Weights of a small masked image model.
Model: 15.4M parameters, 40-pixel images, encoder arch vit, encoder norm layernorm, encoder activation gelu, encoder patch size [4, 4], encoder layers 8, encoder width 384, decoder width 128.
Training: adamw at rate 0.001, batches of 384.
Data: trained on rendered made-up planets, 195000 training examples, 19.3 epochs.
Rows from block 7 of the encoder of a small masked image model, named by matrix and row number. Rows with one number belong to one neuron. Each number is 128 + 32 x the weight over its row's rms, rounded and kept within 0 to 255. All counts start at 0. Numbers have three digits each.
After each neuron's rows are labels from the 100 images, of 14848, where the neuron reaches its highest value: "lies over" is the class under the peak; "strongest on" is what is common among them. Only what is clearly more common there than usual is listed. The data: rendered made-up planets.
# fc1: MLP up (encoder.blocks.7.mlp.fc1.weight, 1536x384), inputs 275-329
# fc2: MLP down (encoder.blocks.7.mlp.fc2.weight, 384x1536, transposed), outputs 275-329

fc1.519:101100140201130168094153073186111118154086095139182092087112139114140134142164075180131151157160082073185137106116110146103138050169122120165177101156147102079074195
fc2.519:106141138119146138111135141128111143124122138132255104133136134123121113128137132137127127105138134130112134125133152121132134137145144131137148128135124102137129132
lies over: planet
strongest on: glowing rim; half lit; desert world

fc1.551:121078171073115119092120163097090144120175096128147163139073089146110134115106113173166131139100190120075179094135112104127126169174189091038152144180161166102187045
fc2.551:114097132112107138135087105149121118152136139116013113136137129130129113142109118134131113134145117148131141161134164122115141143116130161145111122103124130120127146
lies over: planet
strongest on: ocean world

fc1.184:118100129120140151134086102167136159163159130078172132123145120095109173118166092115099116173135071135176110195135185141083069101131124153203146125144167158110099175
fc2.184:158145139118127150116130131117123141119136123136255135112133136157132104146135132125127149127114148126136125119116124138128089129132131103116166129153126093136112108
lies over: planet
strongest on: crescent; desert world

fc1.111:153109112108091111147142188115173113138122087183144130157111130069094144155109103198181094109134114103153142090111147142096123184171141130149130181097121154081184117
fc2.111:068203117119114125122147070130108050177154135122042184118146170149102157079152143136123117081101099114113129082122122196101131094052138151120028094154110118168105112
lies over: planet
strongest on: ocean world

fc1.443:107104160103124078075095132113097096125124167141178121190092123104166086159137154143205096130028131125083130092116111096172090178181093110048109162107131176170150084
fc2.443:166127140109150107149126139124138137078126123130008167109166137129108139120173116114143113125151101114154128135142139115099153113116089135127056110130137108121158099
lies over: planet
strongest on: full; banded gas giant; ocean world

fc1.179:077118148059127128139167171088158133081161130123127163154133163129139139089124184126145137153093158142122153114125119127206147179144140131092108129160108125117130049
fc2.179:135118123126131129136129108126117110131150137140012124151127124145134148123126130150122129117153117148124127122141127139111129131103129135132093130128134143132135134
lies over: ring
strongest on: rings; lava world

fc1.756:132137126074148151179126134074172139140169156157114143143120159174162076156128158143147113188102122112071127134115130135210122109182175111080112132127164120149147059
fc2.756:165135112116130123118140127132122124123149130137000150115125129111114132117114131113138116130125123119121125123125115128148136122116133166128066124131123151139150153
lies over: ring
strongest on: rings

fc1.644:141134164065129086129151198082170124059141077185145144187131132120136111138112125141183127152073171148131181098096108154204160184129177120092102167138131136105141094
fc2.644:112121119119125120122128119128126125133134137145000133119126141120139136120128120135131134118143126132126120120127134132131133131133120120128089130129139131136128116
lies over: ring
strongest on: rings

fc1.161:132093180088098155134088164114128176097127103165081137117129183071157104142108138106082113178137165124073176168102145126084161124115157165065166106118147111156189156
fc2.161:122117110197117103112144115098159110137113127110043149138106118163108185151111133148122115143067132133147133062116110162132156120097167126083077119131146127096103056
lies over: planet
strongest on: ocean world; crescent

fc1.76:161078141147150154085121107117175151059126167161095196165095175127160078093119100116167102113072189166090119139132147103140122153152158144122069155138118159131165094
fc2.76:117115115114099127127125119175140115134134110149000140126123156131128151115101137149126125118148119125148116142122120101141130138097127121121102124128135152158127125
lies over: planet
strongest on: ocean world

fc1.380:151096146093166085142163180054159153083123115173136144152088140112114100100131144121186116183083148099096151122119141104166152163140168125089117141170158143157155092
fc2.380:132130123123127127142120133132127110130138132130000142143135127141132136125135125120131128101125127131128127117135124125125114126129126130129093117130136134129128130
lies over: ring
strongest on: rings

fc1.309:064105181086136135118196187065176154123136077133126167139120129119164089114157141076139140180039140151121186095113100109179124147183150113081089162152101166185171094
fc2.309:145136123122142124127114122130115130107139129136016147139132132128114154117129124135120116112152132126133132131130133142108145127129119152126088118132142144116130122
lies over: ring
strongest on: rings

fc1.369:112088066094149154154141141155141103161125136135118102148090155096115083147069155139099099084185066118156071136173105109090103100124131141187172122117122085100112160
fc2.369:138157128146138128111133108123125143137119147137243128129113143135134144118115131113127140145098140140130134110098115144126101140109142129123145142144152118127115112
lies over: planet
strongest on: glowing rim; half lit; cloud-covered world

fc1.80:110121187060143093130144181071198137095137114162127190185128162140151091117122142118166161170060159113141182074113143131206193148167152149091109152187119169123147082
fc2.80:139135120125117122143122119132123129122138131131006130124125121121126135121127120121130127127151121114136118123120138133125120122131129136125097119125134132135127129
lies over: ring
strongest on: rings

fc1.314:107153145139112148120148162085105120131159153206099136133147165087181125100133148133131156107063170109094185094149083155199176192088132081119100174147162139109202106
fc2.314:154147143122118123137120130133134128097155129114008135115131116130134109124106129093131119128136145104123119134129133128129081127157110143120100117124123146133103102
lies over: planet
strongest on: ocean world

fc1.555:107163133136114169127158165123177132145102147083162117125120153148160123149128095135157158138114085080138122154173165115092069146154091188121150172114113116158076183
fc2.555:121115109088120105085130119114115165130137105179237124107142115102136151102145115170131171097150156131111122159124097156089133144138165112089184145171138098116113092
lies over: planet
strongest on: moons: zero; crescent

fc1.569:103146105050193153136112144130123185151103121179106165167048126160186080149137131141132155134093151100131122144139128164136119178099099099086151153114163118170150168
fc2.569:089130153154098098115134126107142101104133168078014060173158086143090177108103132108134121160118135143145142141148123143102112171139179185093079128154158200109089102
lies over: planet
strongest on: ocean world

fc1.185:161136110174150142128074102160058100138129083105150048146074130099111173140086088143065106143151066111136055106157104166113117125140081136161150126072128119132130144
fc2.185:119135132136118126114110104134139139133123140132255143121132131140130134121125132113132128126115140136142133129127126121114108139111143119133163118134138120125106134
lies over: planet
strongest on: glowing rim; half lit; cracked ice world; kind: cloud-covered world

fc1.82:083173120089182102164118164097149178104166150120102184186077120102111078109135153103129135099089152061085179092148127126191132163176153139070128138123167095151156095
fc2.82:140108128139115121130135140130122118125149132152000120120131141126147147123108130133126143148143136151143134139134131115138118137119113121125084131117132154118118132
lies over: planet
strongest on: polar caps; lava world; full

fc1.512:086111177085159087116101143095153171064199121182101147196161125097109085105133157128132137136122131118073158095133179106162208165107146102056104161139140144117120094
fc2.512:131141144127153128152133123115103109133143132118005126107119113145158137128121129123132129130105117126138115101139143138118113127141114127140088127130136148123134130
lies over: ring
strongest on: rings

fc1.173:122120178095122134106130154091181161074164101159117154144115152147151107147118135119159119152038212157125141109135133153162183166150184108092089117185123145143139059
fc2.173:142135117129130118143128130124129123129128138132000111127131140125128125119130128127129129137139121131140129122124125137132121131122125132129081127132136143130141144
lies over: ring
strongest on: rings

fc1.296:079119159035164140148177189074166108105130092182104166144130170146129117144141173132166111121072190138143175124154125141200197166125170113108102109182163157159188098
fc2.296:129119130118136128128121122115132131121146120128000118124118124115130136122140122135131123130128125127112119126131130118123103128132137123126080124134139129136140122
lies over: ring
strongest on: rings

fc1.460:148075137066122099177135149095166140066114116128147183146123170127151087133093159140175147142075202117144165105119107079160153149171135119099079148194128172103135060
fc2.460:106126134107122131113122125127127123123132143138000131136124119144132154122141123115135122121122129132127118112139118143132126127121136114136074120124145129139167140
lies over: ring
strongest on: rings

fc1.318:150152115109199101171100153066139136135196149200134170133163149070124114161086093154132085137078133164100170163160151066144132105081123077114148165149146173145127092
fc2.318:102115144132127089112154136141128096073120145077088162111170111163149115106107122078151104072123121118114140108140162149095125112141145189160031116122096142064118088
lies over: planet
strongest on: crescent; lava world

fc1.358:138109074156083162081095114141132169129127085120168099130133159098127154125173136168070123117142112095110107073184102142068091072082130132147139172097121168089133181
fc2.358:123120134120141114111120134127117140142132137111255115144134128110117140124116137122129136131154129132126126139107148119111120134135142137131153120146139127126088109
lies over: planet
strongest on: crescent; glowing rim; moons: zero

fc1.59:094141196072153084155154198095135121132149108132134144146112160157148096142099199091188109189041192100082191071104088115206119132141166142086126120203086137118174100
fc2.59:137124106122118106120127106137126117122136137144002120125146111114109136113160126131139133146162134130146130135135132130105123131115131122117076137114156148116122115
lies over: planet
strongest on: ocean world

fc1.285:140142135130097179089110084181117164169153112123149160131092095111121138126179123167100112151193120096169097147164166155119088109151100111119132112069115091143134095
fc2.285:137147139130154118125127133133115133125104148128255092102130131139113129120112139115131129106110127129127121113108136120125125132129138136143147149130119104109126134
lies over: planet
strongest on: glowing rim; crescent

fc1.732:085116144077130092117174134116127139081125108155158187146163127147151142101098188105153103188037154120081165086155143129201182151148133147038139108161121190120182103
fc2.732:138124123114146115124125121130134127124140133135000116127129120128131132127133118129130121120157130125121120124125119137135126126133124109135096135130140140140136129
lies over: ring
strongest on: rings

fc1.409:133112155121165081162135122083177129064121174111073107144075082175113148166152100132143106141068171169144179129163153130126093108087132178096119165148106119076120089
fc2.409:096118108145103123155108102156093113175115093120011100091164119110125060107105124158133119136201125110120116151162163099080131140159139112125144059147099151142101176
lies over: planet
strongest on: ocean world

fc1.710:140074165089174150135156213075192136066161092158097140137089130128119135102113154148183135173092183104120153097109104123179198158135151116075095113165178188154158058
fc2.710:124128120126126126127120119119107137126135122128000132144126131125125117125150122132133120115135112121116127119149135127131115134136128129124092135119134126121146138
lies over: ring
strongest on: rings

fc1.223:106141132076161135110167167093144154058137132117109200190131157112103122109149140164196133169030175091115145139073122146156185151171170126095082100180096170149114082
fc2.223:132140129122154132141124134110129126135136117141000130123126130131153137119137120117134131118136118137128127103140130134146105127132127135129066127132136141133137123
lies over: ring
strongest on: rings

fc1.534:109097182120158163139164121132108144142143114099099105112094150136127104161159165105144182141161124119110156079183140078125098133134141094125105106086094093129103114
fc2.534:147155060102098087140149094178139088125147171131016189158143188139098166081134132128127123100085143133122164086113131146143125115085155177106039163078179133087140166
lies over: planet
strongest on: ocean world

fc1.63:101154107151097140137162182091122110157144127154121160153163157149102149140091128082128094111070101182067154141146127129117084098181122082086135179109089170174111096
fc2.63:140155100105114134145125122126108154118126157141073147147171179157186194087159162145112132102204174141188152104132183165086177137096081127105058122097173147118124121
lies over: planet
strongest on: lava world; gibbous

fc1.694:142089190085130084173160197094170161069182076149116165170107138145121140130136126178186160157039180110138158085149158081181180146151125150087076111156156148113167130
fc2.694:126113113116133122118129125123125121125134118134000119124123129140142127121138121143134119127137124125120131121135127127109125124126123132128076121125146138120140123
lies over: ring
strongest on: rings

fc1.16:080152163116112137086116134061170145064127108148129203167101126149136111148149124134198127131023203149138172070157138117181168191126142130061121176144172170150146053
fc2.16:138108132138143128139124134126127116119128116142000133135120120118129137133131127131132122138154112125125125136126121136126126123123125123123103125135105131131152144
lies over: ring
strongest on: rings

fc1.606:162099153140163105088127159113121111156191129133160083155088135141112145139121124186152106096116176139074079139129184173193130144169111137141155150129141176132172102
fc2.606:088141122138106124145114084138105069131121114143038156150163148132092147104166132132129119137115116135162127151127129119069118120088099145117103145103137117103121104
lies over: planet
strongest on: ocean world; full

fc1.340:148135100199133176174083179110165121108105080134119140130164156131143166119112104126076083098158113064173081108188123117051134145145092167114102173151111135102131160
fc2.340:132146137116131113126143139124131139141126135139255111121121135119118108124143133121123132122129124125137132142113141115118120139126134123124144143121148124120101132
lies over: planet
strongest on: glowing rim; crescent; cratered rock

fc1.416:083116154115136145109123185051123137106127122154098196196112143156104150128156196148140130141076159124082139142141113116223165140151124120096100152117110142101184066
fc2.416:129123128129126122136127114140146109130147126141000134122139122122135134111136129118131121150137130119127121139133122139115112122139137148126100118131127137134120137
lies over: planet
strongest on: full; ocean world

fc1.149:111162128127102175152105075156097112161149097096142059096101178156132079115139128154104107140170092092149132141099085083123109106103124161121174171108159114130057201
fc2.149:125142127119176109117142137123120127128125122129255141129130129124135135124146133114126133128097140126114123117122140129118114133141149134137143125137135137117092108
lies over: planet
strongest on: glowing rim; crescent

fc1.602:131112149109157090136176166111138151068116155113090197184111145164079113146105158117156155183036176111147177096131141097199145150163176129084101116167109118152180047
fc2.602:139114118118133121120125129122134119125143098146000131128117126121154124124124129135132124133141138121113128132132124138119143126115133129125085123138143149140117136
lies over: ring
strongest on: rings; lava world

fc1.581:143114176047127077159152161091130130054170080161124147192110126130115122110129116109136151161052155129126161099134148117178189142141134131083081132158115137123169093
fc2.581:126120114135125120125120119125132124141130129131000131113137127131141135125123128128131128132135125134118131121127117130121122125124124115125094129133142133130147124
lies over: ring
strongest on: rings

fc1.561:173107170147143166130161107128117127044149141125128186199076108150142160100146121094164085148082169129097172111081101125130172127165161103082103118164117204076187109
fc2.561:114092125142123119111109131121147111133141119123023112121129136128139150143130142129121113165150129151165121114137114127146112128081100134131092127118147153190117117
lies over: planet
strongest on: ocean world

fc1.703:155128164093184112147175165085132120091113106137102188163118129136114120127156185106194142112046171165121185098113082136199189175154155158084109116175140118121180098
fc2.703:111115119121113126133110108108135134129157145153000103116123122112149112124145123146129121130152127123112123130140131131121106123128136120122093116141129142118113130
lies over: ring
strongest on: rings

fc1.696:145146148077166083166147151072162122069120075122103146180127159130101106129092156147195145147037195148119167130119142153176162170165145148068097120179147138114165089
fc2.696:126123119122111136122132123124125131125136127135000128124125133121135133120125121139127121126139121134129132123134126131138127130123124124124083134132128135135136120
lies over: ring
strongest on: rings; lava world

fc1.269:101129161063141102113161186096176155044164113140107150153114135131152091159133138133141163134074185131127153117109101128197157164143188100081102120168127147168176076
fc2.269:121126128123134123123125118122132133147133129126000133144124137117129139123121119117125124131135118126124125114129126131129140123131120133128087144133137134140134135
lies over: ring
strongest on: rings

fc1.715:137166136109089150149161147075149169120142121164144166182085135151183102154130158114105096139152199167089152169134129141112170100143175121078169141168126128135141140
fc2.715:154106169185163102100158163102045103102112135134064141117148126091112181095181127126150149097081038171162139103099116119130131116089173162116127125166123161136148105
lies over: planet
strongest on: banded gas giant; full

fc1.143:109118145056130101118170200096143151087141089179091158128099118120136089151126135148178171128088146113079161143104121144172167182124146121055105144154104117171167081
fc2.143:142139129140131124126122117118125120133137163134000121134135128129126128120128128124130129136136116134147124120133124135120121133128126120124098124128134135120133122
lies over: ring
strongest on: rings; ocean world

fc1.471:162095078138103170103101086120162144144144115091110089102142127154160075143099128086104131165120089103128133156173141101129061130079098161187104108146138152160106166
fc2.471:136160126138133124131149122120123128140113133124255120141134143131111133116121132127125124120139130140130137122119132147121138130120135128133146142133136123120115114
lies over: planet
strongest on: glowing rim

fc1.64:119071167095131133135140175094155139058164075172095146174076157129120131128134136168159166150062213149110141130113091147169167130168169133055124124155105146165126069
fc2.64:123143124133131116128121117119135121139131139145000122142135126129120140118166121125128118127133109125121120130131118127139122125121117118132094131128140142121143144
lies over: ring
strongest on: rings

fc1.631:151135155059156087130172166089114150061153093178095178151124124160107108103142178100180141143048167148122179100122107139146176159140134141078130132158118150145173060
fc2.631:130122117126117136137120132126128129142142138144000111128134131116140119122131122143124127131146123124111121130132134117160139130125127122128098131136123133134128124
lies over: ring
strongest on: crescent

fc1.720:139104068130163087135135138124179072121097096094147045155149164091095117129147094113108104076123123141162090169165097153070137053180088148121150138126103132139069143
fc2.720:096125140124112145103130116134117136147123121123247137101137138137134100121119135137131132133132135132127132121131140122103119134110156107115167108138121107128135118
lies over: planet
strongest on: crescent; desert world